config.yaml
text_encoder_norm: "rmsnorm"
text_encoder_head_dim: 32
text_encoder_positions: "rope"
cond_dropout: 0.1
blocks_per_level: 3
upsampling: "nearest_conv"
init: "lecun_normal"
beta1: 0.95
Rows from block 4 of the denoiser of a small text-conditioned image flow-matching model, named by matrix and row number. Rows with one number belong to one channel. Each number is 500 + 50 x the weight over its row's rms, rounded and kept within 0 to 999. All counts start at 0. Numbers have three digits each.
Before each channel's rows are labels from the 100 images, of 14976 (inputs lightly noised), where the channel reaches its highest value: "strongest on" is what is common among them; "peak on" is the class under the peak. Only what is clearly more common there than usual is listed. The data: rendered made-up planets. In brackets: how many of the 100, against the usual share in percent.
# convs0: first 3x3 conv (model.enc.1.1.convs.0.weight, 128x128x3x3, each kernel summed), inputs 0-127
# convs1: second 3x3 conv (model.enc.1.1.convs.1.weight, 128x128x3x3, transposed, each kernel summed), outputs 0-127

strongest on: rings (68 vs 33.7)
peak on: planet (63 vs 23.7)
convs0.127:546459531553554577436420495443557472492528511458569513498527461577514525457511557469476406522466498512419489574443478579478502513501509565541555484572441475327532549538511501539595507568489532471508493489527563481564533540501467514536498487460495454523438524513465582497564608385553486575550503436472500558547493457569507441580467570614588496486529551548474444433529549489477400560479
convs1.127:479487552493399496482556601516482528534528467545535556582462478515471425534565535561546516431422480433433506376512535496541502535522493509519457497472545548551416511521479537460518552509549471412450574453514456469616475388509504470468514555486494393452516437385505479469566455550407558413468489458532513562463474557365455451468523465516494465580535485477440466410497459548557541504464

strongest on: lava world (82 vs 14.7)
peak on: planet (50 vs 23.7)
convs0.118:494463457519519427434521454537513511445417487494475470484415491521528470543511508381438484507491476514469508449516563482474454556596566532504494556544441527593575509502591485517501507516471474494496479554515453567388496467561439534518344616460480472490632510427501548531493567459504540414524601541500584466466500494625565481629523427491482518479511490572505523513527526531454489430494
convs1.118:484480409531478548520406480502475433577524477484553509376489477484503512466431540543506496442538423440558514543472475509552549455559502410421526421549523509428492521494409486485487501541505546516554486442492455485494514541503545482444595326503418449475499449514571439529556455471543532567553462490396473481599386454391474492443492536487521518524584458580547529489559509525521578468515

strongest on: lava world (100 vs 14.7); half lit (61 vs 24.8)
peak on: planet (100 vs 23.7)
convs0.44:524434582451498513541458518511538548428502528550533545458514455538564552481491509439507506538458435467492366415508530502531412548495491525507515560587506484549610523504533518403502531491516455540504505532454486536395512497473385546461531513500490536497496463500512460487473502478522453501599466517375551693471480464499487412459534589483467418523514500466555549529478477469558438404624
convs1.44:507430505473544495469500487458445455505505510461519505582489531505519413496484541506461428517514556527478547616542433443521476482468434454519537434667480414557484539439522462535451466551441535450423489506496451491512453413558466527444519496470478589551458486511577368471554518475521458461456527450503586488473483479576472534430571531461487545460513449532501516687540563560481470468397

strongest on: ocean world (66 vs 14.4)
peak on: planet (93 vs 23.7)
convs0.6:600450480517506515531534454457540488471440516600522420471500656495536539456515513428515428508426527523535504524391469459523468519488502506543461370393523519442444496470594579465449514479586468504494407533480553462464440564590481504518440512475512435489484545575427398488563496457518448431576505462517491469548492449631478449505496471483436457435514567495461570488480488537532500529431
convs1.6:417468397546483558453495510568470515502469483455455505533467502446568465482465479538511519522494444513548469489554366543564526561573446536487562642550457489532487515576434416495601525489504470555505534466583479521391520465569492562493575472519434592414466469464491637499447444614493501536512456470436507535505481498566475512434480424499460474537470503504548452520588485461525472415561

strongest on: glowing rim (96 vs 40.1); ocean world (62 vs 14.4)
peak on: planet (48 vs 23.7)
convs0.75:443441517480502433464484488530514494483481498518561497467498580590397489463495451405466526535432445456509471420459521441525448514483479530481464511406407502483518429550468506518519493509543480431534461463537423451494550557551548459515521554553392537453540440535486442536457540681426476411504462457482476576522442422458480516447462429416496444442564514569456477488408566529451501397459
convs1.75:514544450497418593521491478506462487459536521532470435508465405414528413471528516478579540496535480344590505499612479475533496558434465606448424444547411479546429547510469517513560547461482482582430451474516488515491467469507548542487568461501515506462542465503483504514584555442451453633470473607548505476519607424461560462413561536501546515543507450516456470549470453442491523476481

strongest on: ocean world (97 vs 14.4)
peak on: planet (99 vs 23.7)
convs0.59:494534461546525477504500486428518506471532515493492431491503548546562498501477463448424484490430411539491512365506498467532530526623518526553546499402490524527463488486452557522503500511505527510474467489511571485562541456481601398544469485545510541465434523483478413510467462554593442449502540469636471377484607557648465447359535505625487498503514537501491481538459492466522488435457
convs1.59:509567414485461471520428426506527514484458481518426529470493512431527522530476540521530552481546590529503444629541487544482518399455500441497554479450555451480525523526540408473542480418496536603502455447480446536421453601485453561440501430469478574461533437495436610506437527541443521570518469486455444469537463467490462544624526508334482493550506510460481574537559525574497540514568

strongest on: lava world (65 vs 14.7); desert world (35 vs 13.8)
peak on: planet (57 vs 23.7); ring (34 vs 3.2)
convs0.13:491508512554466412527509511582512477532476524466467496476479515444464466487516486485477387530477525626505516511444490493485481449515430489357507563407502461530432504472565461542521459567491483540418490485452363469595543424549494369573481561511511536469521454440572555455478453544558508620537411452526513504535449569366452572539598530443483496496490493503460466523494514498499538463454
convs1.13:530429570545535498445456485483499482550593519465541455515540447514581570469403404420489484495499478443547493535496511494519476479445485463513532461478432612456618511472476504445483500476519575398483478564494576535413451549489526548428466510466496503519512594527497440532519574395480493468454511431604432516522477445657473457483494610550573466525473559456491582426487542465512444500531

strongest on: half lit (68 vs 24.8); cracked ice world (43 vs 14.1)
peak on: planet (100 vs 23.7)
convs0.111:446496460513500503472481548442485541531574492491519459469538592508446392529565501517482419409555460598504467384592483489509501476482500467456516490566584471387548463536565499413541463499509402491494532555456546496655527539536495432504423529497535499476565488494422574463483516455568493520434459563549478543528545498675420521523525465509495533522541448554479525514530529507436451521433
convs1.111:456479465453422473548464452507491453473364507452488517470469439513578479461430449560469601491405537481523387549460523515516487502534391487461549444492445455611417515446426487492447498483467617453459472436515504502412472459507552478484458351526525482464571430427547496467445420545447473445530491506535507588515529571593540517463494488515439498462530570476465461450477451564473479486537

strongest on: ocean world (82 vs 14.4)
peak on: planet (48 vs 23.7); ring (40 vs 3.2)
convs0.89:499478449479515434489493444565482529519429511548421420476557473504602473450535517541446472508489399514644495519480500481517477556554497574491561435493511520524435518455562442479443536458529552564496400491509547496456470494457618499483517569495416520465503517428563508502496431511507548439429437266428501413478445506566506486490468502508533443497489476483515469556451417509555535479505
convs1.89:569524571498516558475519540443551464469503537504485485498493528526447499502494408438555531459447526479448455557564537574509590500546460388551435496470532509465489492611576489452531525458550524505567529499458592508514563614540450498557529413459578614480470547569478576455477561526572438580593515529639521533504626451515446503499562457479468469478496452489567499498546529504564454443517

strongest on: rings (84 vs 33.7); ocean world (76 vs 14.4); crescent (56 vs 24.6)
peak on: ring (82 vs 3.2)
convs0.104:530508577522554422459448545455510509457481518531532515555452389528540461532496567527407512434564446510430491585551475537474544567445552438475516511483493514474430509504531539575514400534544491611459512527520534522484516430466641434529405620516484442478566505482402500495460456416556499507504400516455498436516496534632511413408515491585546490530464524535462479430487470511501545519492
convs1.104:474540470572478540437498475459532494558447494432514559420504537463497534586443422429511383476556459523479445427505573475465587408516448444505496415486496536463539493568523466460556525454474510416558468540457557397510539564508494470517574438413466551407606468467489452510526550621461480540566547447509465523571405485368491460535491486518553479470532458526467537451539526440552544487514

strongest on: rings (77 vs 33.7)
peak on: moon (42 vs 0.3)
convs0.72:525520361520564598509478515512585519478560508545484514453544509613454578502503459532500473537496371502417387445494528585569545561484566510479532472505490446555509506494583497402528510533477446556559509520542445466571502539515469495478438518433533415512468539495519476602482545505539488391533560456397435490393468471505460453487420448549479419470495446495420507536502506527430548458481
convs1.72:447435546541468487511479549524514483536430502541502442620441638428538467569544554532559484431445573537478552460534495418519503563462478515593466556542519473478511559526600490538526503468530541525512445579517614492500547524520502547551547463516545589457558524477509589479468453484520472593448413564497567518562482528470503426474456496441365549547467514530453495536437537532588401514534

strongest on: glowing rim (81 vs 40.1); polar caps (74 vs 26.6)
peak on: planet (80 vs 23.7)
convs0.14:516431401508567497539532481503530468494441433495539503465443525492448578495493527557437520461532547530472536492425492464558487486448483462569489400317525487452510502458554507584475494490549418459540492521509455521404528455500571479496431536506405441465659551422603608526522547492524536463497507571512478463477501436463519512495461529509510556583520546528559471554406431484435572526511
convs1.14:426476442446495495468419489504444495583544486464457506449583439524513410563478507475526457533592394431504450540490485512403490422520506425394559518482504433463496505536405475466561475483422467433481437518591539460510527487518483515484449488435615556495470496475468417525466463392498518500445465524442561371535451517565476468478533440502505484435474517440486473441545529458447533393401

strongest on: glowing rim (76 vs 40.1); lava world (51 vs 14.7)
peak on: planet (48 vs 23.7); ring (35 vs 3.2)
convs0.116:471466521512506540544487490493557466499485510512599519459517446553540458515534540505532451528570371467491380387391461500509492565488546483450518438501479437419520560559658591469518474431553479451474501508509497465473527508467490541528479447421515452459444449467556500444507487547451504415480491565386506473491539477540473423476544490513428544566491526582485544501420602572496446376502
convs1.116:510437428539485521457494554526462545491523480505350525584490502516492472445578522554559515517419487513478504500549506451609533530543438561515616530560538543523495502522438441593531478525446537603558445462467574518545455530534570460509465482462423612531469500476389517558471538484439439547442483451522493580445507600486430463489476587504525538466535502592443457589495544526532575557479

strongest on: banded gas giant (50 vs 14.4); cratered rock (42 vs 14.1)
peak on: planet (99 vs 23.7)
convs0.69:506358501513522539512459493613471483521458426440501475535480490593580540550484507523487479522568490488463474572470475505478498456533507512371476483486463543456485528524564532516417492483535513422484464579530596471581527592581420488519494457537499479550400516497434367487517460421523510485431536400560478476578498491613561466506481564528513426444526509544520478518404482477408463578529
convs1.69:472498416582453434425549552479623543525471497519483432467503484459474563522453554498466537575494419425474580463474527550486380481535497494548443559454538480518442566423547516486566522497459512553545540452454494509516475450526496587472520619490377523481567426448593559522501476510521559485520514523459477513423547477370537447550561498504443538572489495471436521448614538523481507490411

strongest on: lava world (93 vs 14.7)
peak on: planet (89 vs 23.7)
convs0.21:496435567465507499526524488484503523435503487526540487476484427476521593450476513521553514499521455383455409488446509477508527496514535537491466503534517502531478516492537531535488519462563451552477486446510472515459524478422483404556531520504509489463463466566600525526474457501558522526514459370285447617455434475288481465444463574511510450494521473543535568546506451477528571552542
convs1.21:579417478512578514485527562517518466521486521564569501583546467513485427484455485493428469495544557535491562467545454461500461554487465584543452515543451485548575451514601496458483500519477477506569517495548490514484474472651409524504497476462461531538470530496478554431490537578493380512416494623524528525499505460693536441607536465500472486442515518454548473528411563478517402502459

strongest on: lava world (80 vs 14.7)
peak on: planet (79 vs 23.7)
convs0.67:485542506468488448487595454597529475452444541484521537481529510509550528516444470357419503443487389499404448452435448439428461499601506480491505549525531487477508555515494520446494539454500470537506560481505512515423539537593464459461480573578454583428534547549495553490555492547556484594409448424449500594516485500508444517505573501492526525448509484467535536474598509521600379582428
convs1.67:540478425563553549574436493487497504447473492538534444500443468480373495506435446515500330513551468406554516578529454497482503445484431510515405447500455473526515504423537435549468502458478497466629409582455467480484522424458404471496465470537492462541509426502565473505477528525511529594455466489565562449528438438573550592551436498485464393473507534487493542517514505452492398485529

strongest on: rings (73 vs 33.7)
peak on: ring (55 vs 3.2)
convs0.94:538481559549580467408483515558515445479482521493524527507492521521565506530423507391404499497501390476502507499331501480541408536468527538440512495411560515434486509460520522458471444464515552513529487468434579526332546489523497394476464501491428463493459524514514474453496444524483478575497457476403467428505447497662557413439502529497488476456538511517564460517470442466569511502533
convs1.94:436487451454494484522472495461547514427493540497524551471489504470524535540482538534526429488543457537475458562584506588500520439557512476561463499522474631540578549505582483526530579521563465576501485610544480484687483568430496537484509518500411523529548469566476536538528520564569512456527548533445531458483484488345434487598415514479573602547525513491454552478533477483495559569550

strongest on: ocean world (84 vs 14.4)
peak on: planet (97 vs 23.7)
convs0.2:553577561440483476539466465486496498491513494525527452476529556502548522489541519445510530520525351396564502417372460497499531550464519527540394505673577513583503502475491465456505502504530536543483517522453471506577486493534617562555623502529488544504584466503463487508448450428428474497515591531590494548464536460360485532455522494453513546499486483429524496565524483547563518440491
convs1.2:514527481510485479492503493391476437491484512443497499477468522504443442463427447460503545507502551508524613700488495416519484560471542533496395536558534438457497468452572482497503460498511526566454465466459467440529520620504469504512482504555567442572420438523388468470427515414452453522524447527541535539462517464384479513523536470453489415474443437406557485590492480499469459415552

strongest on: lava world (72 vs 14.7); crescent (71 vs 24.6)
peak on: planet (97 vs 23.7)
convs0.39:460528451492429483534505474477529474542488480503534478437515481469597552455566586544464537509494382500494484542457463537484454522459458462461540552571523476458495505575517432479545488455534451574512536521513524504275528498461548523441578472460484518505544500479509536437501524496547493506563492513448612635391479511523514436561473526548532519556485451465524605527536480516575515381613
convs1.39:470518537412478579551425480556442505482442512508498523593544470561411431577453438494595567513501506481512534516560549527451532486513452492579510538556482500463469544522519527505495487574445497522505535532450596511649519460463428452557474490516538575521516436572489432583417469461461458583467505512588529485551518459477482581371619531521499426459490502466493398583571532469530522470492

strongest on: desert world (31 vs 13.8)
peak on: planet (52 vs 23.7)
convs0.18:491489453542526418519515488483537504475544433544505510493546455476551549476474456475422524591486546535486443560439469406535493484541545451597528568391527554538472536455599494626451482397529513502537515476460542522412476465568423400501536500545460534453473552546443461456615482433597438474562579404468461447538513516395511467482492514379503458437478485480516504452537473438525492534485
convs1.18:471500552456428497507541478476504519468397534525512497379467466501571468519457512528627543522514529480550514464481535561559498559466522637488494572500472464500606534554453538455528546568504566589442530573638556545544463502556535513506526567574516499557425491550583550519460458540537513530506556508505511517527441465647479484510490470560560484521513581462426476559430480506433542440586

strongest on: crescent (89 vs 24.6); ocean world (68 vs 14.4)
peak on: planet (85 vs 23.7)
convs0.70:515465494477478549585519479522521487441464506527573503433470469539498538506537510482499513468484337555446417398412452461500481501493507492535597525545570496531482594553523514471497524489567430552467491540489599506424473441408612432566354466563532539441590512453433497442494521448566521409590483445491466429530578541571472525498520523467524505547459480458493486485586538491506479439487
convs1.70:501650529503497477478536556485559494575546488529540439500541646491459540432546471460499522440479528535527584494423464439479437507527520533499490551456442561506545451513565505446510487501504570512469462472479528569458500616431543506442612462501497504527397610575521522497433521434556408538591481528546487498469556515539456490562488421457501515450479441526565466647471483494484526559570

strongest on: ocean world (95 vs 14.4)
peak on: planet (74 vs 23.7)
convs0.16:469513467472529446544478512516511534487508431510449444406474477426509520502518539498516430501485439522533387470429491420558518500490518454566500531390532530510471490445631501454392537479528512584547482529474427495508404472468474528571613545508630590432447503518474501484487518397500422477528498391557467410565511521437570463449503523508494429549498501510483540538543517476502523381402
convs1.16:565564518492543499497514504532523516503444572567481452493505575525509553533495383448538591426468524578565456505510520525551503572478474508467481485636467551570548540508471444524524514426554595556519525494528527558443609608535572516453518462563485527515448548514551520518476431568620497561564433526525457515468555424540492554542469455578441547590490497458522490428437423457572464480572

strongest on: desert world (46 vs 13.8); lava world (42 vs 14.7)
peak on: planet (80 vs 23.7)
convs0.80:527602486476534485543545497540554523482483568516436478587526397553482520463515557470437462561569437599463427519463423520480501543513443534496607454506505501564472573492532578553465532512579585502566542466533491459549482439360438447478479493510557494407534553569603518441512456559600526560533477493431438519515463426552516522493439550510443535480548527512458554562571395485466503491494
convs1.80:486407459485463508473429526437481536494500502535579453524423507503559478515420496435511495443501567467522547366485561514470532534484569565531451504438565461491498434506563488546527465503445456492533473492404593430486475495539426504511475467370476588501445514520506597424442447555433364488463481530532589545467461532468474522547484446505520429540516433460580478465535591453610542436528

strongest on: ocean world (33 vs 14.4)
peak on: planet (98 vs 23.7)
convs0.98:486526441444444529530545510586520514607534457478493456536514510545535515460531581489437414505477508636544478459494408525526458470594472467533575539464410415434593551504599406509509505535533563342445462499502583476533500535534481420523514483520569515450472516462450437505551536557512494393526528440535510524533529489626456507461462466523506461522530482587437447528494518520468505481416
convs1.98:540493450480451520462445476482492504465513493528395519455417486539570444481412518473536656490520548404507521526483482526450435513498435479512504509532611554534450484436464534419460471468452520610495445497549501529466503558460529564484533447526438578544554506485535577437385468330496508504436481487521441537482501561541501521486519482443484590442592569440578495488528507514431431551447

strongest on: crescent (91 vs 24.6); glowing rim (68 vs 40.1)
peak on: planet (74 vs 23.7)
convs0.12:492600394472486535478456489522443447474533529454496576496472510493458459528502484555482516563488553478534419511527523516460523504471543463437527634616423482540494502474381509561511454527488540567487525480483456474415524497530610531489513402526489566556509435451494359501488532429396523574486474573508478536501425479484451523596479416397513475445486491480420497489518514506558552373469
convs1.12:452446494471521452521521537554492461537492443463539509484443540549492451548562458458457471501518456524585481475402388468567539476477512541499597438482475469412546504505466465506459496462451551473515517496507611499454445428458428503553441457477591381508594487548460475504459402372507443517386460469523465516538426485539504480445425423473498393503452495460465448463523471475550443398412

strongest on: banded gas giant (52 vs 14.4)
peak on: planet (80 vs 23.7)
convs0.5:506385367528521505437518504407550523542472507540518439509536567576500498462477483510478489505500553466548540461441488418433493543510482496491371505352474527493484481486581545552445516454507530453514451543520590454415491538532508492543457461526424500551460549528444532471495484469522506577419455421375463482498441469479494391500465515520533394485492490485433544476490433461395417600482
convs1.5:525555584407505501511468536529506472425534525415413496497541423484596522568452516567543576544561545549426423495486542593529398511485488525430573484457440477464543551454502575437598494452522490468503537463527456494488499455608586433471484600520575516431521489475546474501609538492515477502537548486581431536503520506467562559484477511501477629443517471494514535412525544488479547397467

strongest on: cracked ice world (56 vs 14.1); ocean world (41 vs 14.4)
peak on: planet (98 vs 23.7)
convs0.110:465561487450532517444494512495434503493471540504625563574478504566524440584495487590570558424474433430552371515543577506478522486465544462504522465427441507501577459602388511509543468464502493363505526533509542519631485478381536578491481585537438525498546541477470582493519508445440492478475489556467523414534561501512493534527506440511542513484543572436471459529546520533500425562501
convs1.110:572559511504505545498507485472512561557402498478573470419554566454431474447516586551466457495567477528516493511448426445459448515489499516482487467508517422483454534465420480512505479486434458496501479512503465477475516531417622492551452563677498563489569494418470380535433512491466523429448518457436513371538586514467622495506419498502555511516546524517574458503525537499556579509424

strongest on: glowing rim (91 vs 40.1); ocean world (55 vs 14.4)
peak on: planet (99 vs 23.7)
convs0.47:442525427523504532578478448474443526528454464520544478504504560477483503474486506478522494481486516357545570496578445537515413495519488462458478533557467487518605519521479500529531540532494517353475473551471516444495548549426483534545546475447547548517417555462475380583525456613518527451453500402504496481488546459429510635414442464520472518463448533588525514512454556520384382550480
convs1.47:532432480468490433441538565511573480465473452439409473572534477499509504512468542569437542498487495590470463553487533474499474452466488585498483484457544509440472524503517499485535436464501462423588517381440512474462504474588555488533457569620477562499509451501481598489399468384443461582395527520516488466522549519515446391547476490429576535546551420422534533426465564468589526477448

strongest on: ocean world (97 vs 14.4); full (65 vs 25.3)
peak on: planet (98 vs 23.7)
convs0.36:538488560492469512449485540442561537558449424511589540520577532533485464458494495471445513461531350425497539463418524562477442485478579570452421502514486542502494474487534568438495476404555516481470550439487511502485502501517484513520388501526419519513490465541489453494574516619465506503477439455404529431440598456598509378376475475532511492472497513455456593435506544455560411456508
convs1.36:485518504515509500549522525491438463454559497529420539578477518510437502463517489513520502518448553581493439457461409470562554544506424573498539435398508464454526453508532465579567440513466518480474495514542526492365464562473459503541395505491515595534515541527394487473384503404518558464488590441470416570552502615417473487525576531421525508572537468479541486398480548518560525566441

strongest on: rings (74 vs 33.7); glowing rim (72 vs 40.1)
peak on: ring (55 vs 3.2)
convs0.57:449483285495530432448456492503455525533489475481398408484496470497551468495480475544505435438520562435485417448462508539471553481530486497467446502486441455435427522478519491460489526450506478565550460527518562512475492553609434434512477516490517459460436477470563591543434536389449520524391521408473480424547481518601538521511524440515509446523553572464461491497458490449534467604422
convs1.57:486577469474471499464427444540496466529500467457514553409504507496533489522440411482480564575415388557510454472423515520503405528477487475535521511429540482438522474498551529493499518444439561516525530579444505436432594550591527436609486462440595634484503386487557399477433442481532461516533501561553504608545449611453502551476487464518485590521544492490516496446517466510536492488472

strongest on: cracked ice world (38 vs 14.1)
peak on: planet (92 vs 23.7)
convs0.68:524494462474498509466488497586486548406530479514483525484513416474579523455561521535473511452566586581498435563556471471519470511490503455369638444374529461489378515480488480534518453511511505444464463453520580510472488472438593497520450560504521441554609512449529485512490544661537567526491453426500481500529472575475497506377468515604526432473532469539542482530473439515490484519552
convs1.68:519507493504546463520436569465482437634438474445500479491571579486478469513401486419501505408494428504428478394459533498411482394507407504558412503451479538478528429485579537435530499434496495495470480560474520374524489490491490495515453455519490528413508522525458509507496435443427544530476442529421469523474538425523576494525488430416450473459522523465430455446596598434445512433444

strongest on: lava world (99 vs 14.7); glowing rim (75 vs 40.1)
peak on: planet (100 vs 23.7)
convs0.29:487505386504501436557465514497463546499525464489446448482456575549481588489474523551452479450535530501488542463518550533524443479474556514469502496618500535506438559480476513526394460492571515556523493555574467479436556513536503452497373578546577574436527519405386536506542535471560562544581469530549522533455468502488513524515522566611524398482419561486492429529480450526351456433550
convs1.29:521480532536497523511486554577536585490504463464510428448551540550583402439506530480409568536509411504579422525465479440481410534546471527535556445488497404467548509554521474467532567436479524466470497446509482467449432467466532514433567507526463521535494435509579507449515479476555424511431570437549466468578409520583446565477480441404471557520570493550638565488513465414536569472427

strongest on: crescent (73 vs 24.6); cracked ice world (56 vs 14.1)
peak on: planet (78 vs 23.7)
convs0.35:513411531497486414502408523563483493531546513529513518485442416488466510563520546505541498446555565497519512554451576477482544460470465465464497525394465484445555429556403486514497432525493493360533524552450568535485460566324585505524449620545394427511543518486501492527481593489538472476519459559580515406499533469410552520507452517593550539558508494483457490495486470462474554511543
convs1.35:503529504500558556459553495451454508589515437474534473504580624444533504546541453515467402462508465564497471488463580435482514507483509452538488529605494504408416490465458566503433536521440449427504500459512530484635507385577534635498481525511569578533541465508471441580578450526440477516471502484357543457455540489498481460520545483487496456481462423568554567484467520469482469455417

strongest on: crescent (99 vs 24.6)
peak on: planet (99 vs 23.7)
convs0.48:541344421497532482500462507494479486440529473521460474452544439455558467574481515491441530553518389488533362518470498491518566471474474520537461564418638548557565496478549483488507545450499490483502526491463576534255498498430511495509551548483438493480491443539550530526497540417574472524530508440546471455485466505519529442448530548534542470482555466485549546544532493476576511503569
convs1.48:405664509432525469553512471431478486508456521558501518512447457503458582429484457570519551517482469485496613477542516534490503547523569577512476534493459534553560460517513518456548392495481525521480532548491600531634403449425447548630514433473605523548457563526524490473444483476536519511527426511485535569428587473461570468495513467505451502434430501555454498541480411448519514467514

strongest on: cracked ice world (57 vs 14.1); banded gas giant (36 vs 14.4)
peak on: planet (100 vs 23.7)
convs0.119:463593532433549464467464489405506569526521490501570509522488451565539518566544506595537525433509535525536469509604466466483421494472487482521542475540578525395497495465519515519542481524522542435578473501526713486576472503531495550486454550532359546456447474491523535526466519496496479530481583563533518534490566487616500431400531483533565462468536490510477521461568578476491384515448
convs1.119:518405431490366455486398496631460475482461407478540492478542402473474424479473549491478543537506466466504487387488529579502475462608449516472461481438409452510509497501489478556556547485473487421427524523460398463509500477440600435484469437514585465528496454393471468458556459538482524475543440448531428516537485458485495532522502443552446518529565450521499502426613485557439506445523

strongest on: rings (86 vs 33.7); crescent (84 vs 24.6); cracked ice world (53 vs 14.1)
peak on: planet (83 vs 23.7)
convs0.101:522507478569500442390472536391448491542433470524479477481443461458573517497447465530472452407495408462452494444385514471450581463413521479480485491347546522512462501564691536458520461481486551483496536509469611513408525519490553511528497594486468560553532535487503587527555473429445463495504510497515496474540472467479530492503496457553543436512523584514469482453594544525480450520415
convs1.101:489589464469472539514528422500531441449512500490518545578543478447389542544504423499538553495495444542522589492495466590456509493578510497482491467536496554409548557478378431522591484496504464382502503495454453483613545489487487409488532420452483418484496379450522409525572588452496594485489443485531523518524460509410460523441474495584531510477577458526531538421445449518512485508590

strongest on: cracked ice world (37 vs 14.1); cloud-covered world (33 vs 14.5)
peak on: planet (89 vs 23.7)
convs0.115:437596443540469588460459492496457467547527435506536602544510509549516545512476482412435478471541468509505517576559487467489506514544527467492563486534477488437633525559487474584493441519536553518540495548428673494631510518405418527448516481502439418524437568459407587501476513446547470479477468453588443477532446526505478559453517470540510543428494523501516528534580530509539513599543
convs1.115:560466579489503449497541494440549499437417490457560482458544385420502432568460465596549497517549493500396473472485555544456567435426513509633519402489476561508386545473560549460446502452549457485512456391563421480578480435474437453481487518550460505449571495501516437485447479571419505466488561500560544506452521429503458460461453461469531505510438507459434470415421469504523495545447

strongest on: desert world (47 vs 13.8)
peak on: planet (99 vs 23.7)
convs0.84:504485399516550499559503587511439544556478478457517532456473480401476478461465484550568534370538486400508479529566444527491453483428517435448547540546596521460434482561481510464525437438470468435573530589453595562534452420622539451553409481498368593525529480497486549535523511484472580426519406499439511489541489580493523460442495510491510514446457490580491523502419494514504479536513
convs1.84:507501506508422550448520432430527550501485456467484528569542530552515531560523587486402412483494476590394420379423597485442531501512432507487421469441520425444533499505601513489480540519487584400478435413489488446519582459385517602558472527520538448504460467497475505515450527518541500436520415503531498481510517459529449501426449467475442493510444486434519498390555455481481468482409

strongest on: half lit (63 vs 24.8); desert world (50 vs 13.8)
peak on: planet (99 vs 23.7)
convs0.74:442425554521564487416454513539491474508480537502497491491457457544567512494468486516514468462495560604459489499540529480538462508567520493494610491391472518536521499482484503478484459469487455360468502511558474497463503522558459476461492513464388524494464555514443457450516487582498464433477507417414508478464433503783507408434494501477463477489489520567507546468430488536511422457452
convs1.74:535503455578562520483544532486549470492545561485425523499466628557510572499484474502482508486534465449497472518465472539458519547480466508532432458544585525529500478500511526505510470516463552595486414547491591469547487491505591548516599424584516494553561500530544573514498537488553602570553536601460443481488563493334571542534499512536554519404602496543527601535484514484468539638479

strongest on: crescent (67 vs 24.6); lava world (37 vs 14.7)
peak on: planet (91 vs 23.7)
convs0.78:553513509491508557462528504502516530488483484479500551416544460567542543448479438584408450482399432527497466440540487460571460533586432522424557546520551515485450542489464573355523516462541443482486501513549582411436461502488533560464457526448350573456457558530482468527498562451578456485524441477475505512518500577621423490455486488482492433579533463464525469427511462555556390477483
convs1.78:459558477587525507582519584507488541439494501609465432591494553537466496519505496527576625487551553438494559460453521597453499553513535518515440499485541482508541507485609406595544568471405580514470467461434481553507497556504435515577593464588569542502508455507539546469467481509551519587474500496520439496526525395494498549533497449463460464435519479475562449600601524450505503522588

strongest on: glowing rim (89 vs 40.1); desert world (75 vs 13.8)
peak on: planet (98 vs 23.7)
convs0.106:508476484583453451475410535521477491481534532459471529481492481491514434438475506428436471516491439475502440599536420463590514443446557473484534486572495549577561560557573448590545449460496550385484555470502450475479491537485550545564519493469379529498437485564409584462435522491432500473541557506432506492527433475417472519505540453478502541449551627528499562437543564598552414545438
convs1.106:599518502419496452529477535557501487512471493527595432515472497484468441468523469463491446491539501365534571426556574488464546460454568513487458426459471555466550461481452480510433470464408510436548529458415503539413532428430512588551468468557634485522485491378522374605500500425446486523553535463562513528532477514494575518491500479555452488491509566467487392514422521509523424491511